A small self-supervised image encoder, trained from scratch.
Data: trained on scattered letters and digits in many colours, 10.0 epochs.
Rows from block 5 of a small self-supervised image encoder, named by matrix and row number. Each number is 128 + 24 x the weight over its row's rms, rounded and kept within 0 to 255. All counts start at 0. Numbers have three digits each.
After each channel's rows are labels from the 100 images, of 14848, where the channel reaches its highest value: "strongest on" is what is common among them; "colour at peak" is the nearest of a few named colours to the mean colour under the peak. Only what is clearly more common there than usual is listed. The data: scattered letters and digits in many colours. In brackets: how many of the 100.
# conv: 3x3 conv (model.blocks.5.conv.weight, 160x160x3x3, each kernel summed), inputs 0-159

conv.13:103153108087111118135112101079134117157093135147166187127138148111124128120155115115112182103093119098148061150148150146141111132134125107152144145135136107112140124123103123088111123160120058108076103112132121122126132121121099116068148100126125096130116115141107129127146139118105163099134125135096150099105150165115129128123086114164121117122124112118172191157140143123127147092152104115111110084124127105116138100089115153119101083131107124155115100170110086102133114145121097
strongest on: brown (45); black (43); count: six (40)
colour at peak: white (64)

conv.88:107114098124146112145111120146110139095189115105142152139132082132101150088127118114122107115132120146108152133141130138104147131170093131127108120123083112105119119174136125131112138150121159091109104137114146111126133131177166138101142149131078110111068072121108113086095116112084146129114117066133100065167124098131153120169114130114134073119146120168111155143168131156135164134110123076120116103111147091130126105104139168117125127126117087143134109119119135113141123121082110
strongest on: count: six (35)
colour at peak: brown (37)

conv.77:100126136122139165115106129142125126085085097136099154149081122124131144118110114092124081143149123084115138117164082116122095133108089122128134090132125142140118103102138125134102139142130122139132129124119130119159110110151093085138136139154099125137113125121091124111119119134141142128116099149089137076073068113105142154140147115127126106045144123118110174127091164167145105127110140130105113172067130101108121111080134089133132124102073096101128116093102141132144130132114163
strongest on: count: six (74); black (64); blue (58); purple (49)
colour at peak: pink (50)

conv.11:153197117110106106107110123135100115106113124143098142153159097065145108144130081118035140136134107130150160150093180111127109099137123147122109102117127134138184155141123082134075127141131113135132128131139147167106175116131135129140089127165129087099123120138133164134124140118155135106122151155150148096139145120125155125117131105116129123125123137136138149097122110145121172155081128129151127126136108112116143180133137123174086134132130052099129124097127128087130126134131131
strongest on: pink (69); white (65); yellow (43)
colour at peak: black (93)

conv.93:141168150125114120095104115118094133117104119125110142133117152112133126132117090116108143145110104110147124129112130132171082103176120169083103096142133132105191099132125128132090119124068104135108150107121175114182128109141104116115136127124116076119127121133133083131126168138132108103115139141125124108112153140124143154128097086080130104066098128114077136137126119154115126128106111138178108112111117115126137097137146135129107106088087079151102119109119099091197110096138119
strongest on: white (57); pink (51); yellow (46); orange (42)
colour at peak: black (100)

conv.157:131145098125120090129096094094148112147147077120144147125156127124122094143109148103121128112069140105119097140119161108161133125155118144140133127114122164115136164082068118123167124108097117096089122128086092138133107123086094159115132114118089151108097093141098115136165126097077132098088097155113113083141140147134133170163114123143121140128123120133146114126104115091104130123134126126128086078086147096115104112128123176127116129139077142139144135116109137141110127141059116
strongest on: blue (63); black (54); purple (53); count: six (45)
colour at peak: pink (48)

conv.155:121130148112077130106124147158137102144137113113144118148090109128108080105136134142123120136092138101136120100077126163096130101124133104093090131138155119099153083120138117123133108116103160145122135134183158105142111096136110133129145095144120148129133109128117161133126161187149116122077131125156145120100056086073130092151164137138086082136104101130131166099087098131147084141120119136121096118132137119083115127109130105124151126150063105121096141142104100139133136151118142
strongest on: blue (52); purple (43)
colour at peak: white (66)

conv.114:132137115123107078118119104124111112139103123081140122147136138134151084143137113148127121130085128127143135127119113107116122142072133125105172114126132127124130144106028129120114125153155117188068110113098127138078139134098121138147116092092106187195140144119143110138156123111160144091094152131101103143083114097113132119146159143134150150115136110134127096128128139123146097116148117146121146135117188111120102138133122112129117093160186119128114113091124164128107141117141095
strongest on: black (48); white (40)
colour at peak: grey (46)

conv.43:158180108084103092107087129123091126107153119164148138102150161180135107113131079118087152101128133131126141098117154176129100085145130137127126116146127115150178119119145077132119126201099109152124108105160162208163088120102118110141110132101112124115136137122143116140128152123159147097130130108148128111150175107136146090129126108100130123098109137138149127110118110151118133131089126123154114146121118113124162130141145125149086135144142130182117118092123108081161109145123132
strongest on: white (46); yellow (44); pink (42); orange (41)
colour at peak: black (98)

conv.84:122054162105142126136136133148162118134127145121108115126110121118105170100133137149115114110115141115145081121147154076139134111142128147165161162092169107109107137115128093114186131090162107125147159131125130088161108168087078165131102114101130141169125143154145132126114059169113097155123120115106118141136106133121083117129150109146166152150114156112135097161118169127168104103167135152101125133114124132141137105139090160125109142133119150138150132119139162173133142168125124
strongest on: black (75); blue (52)
colour at peak: grey (31)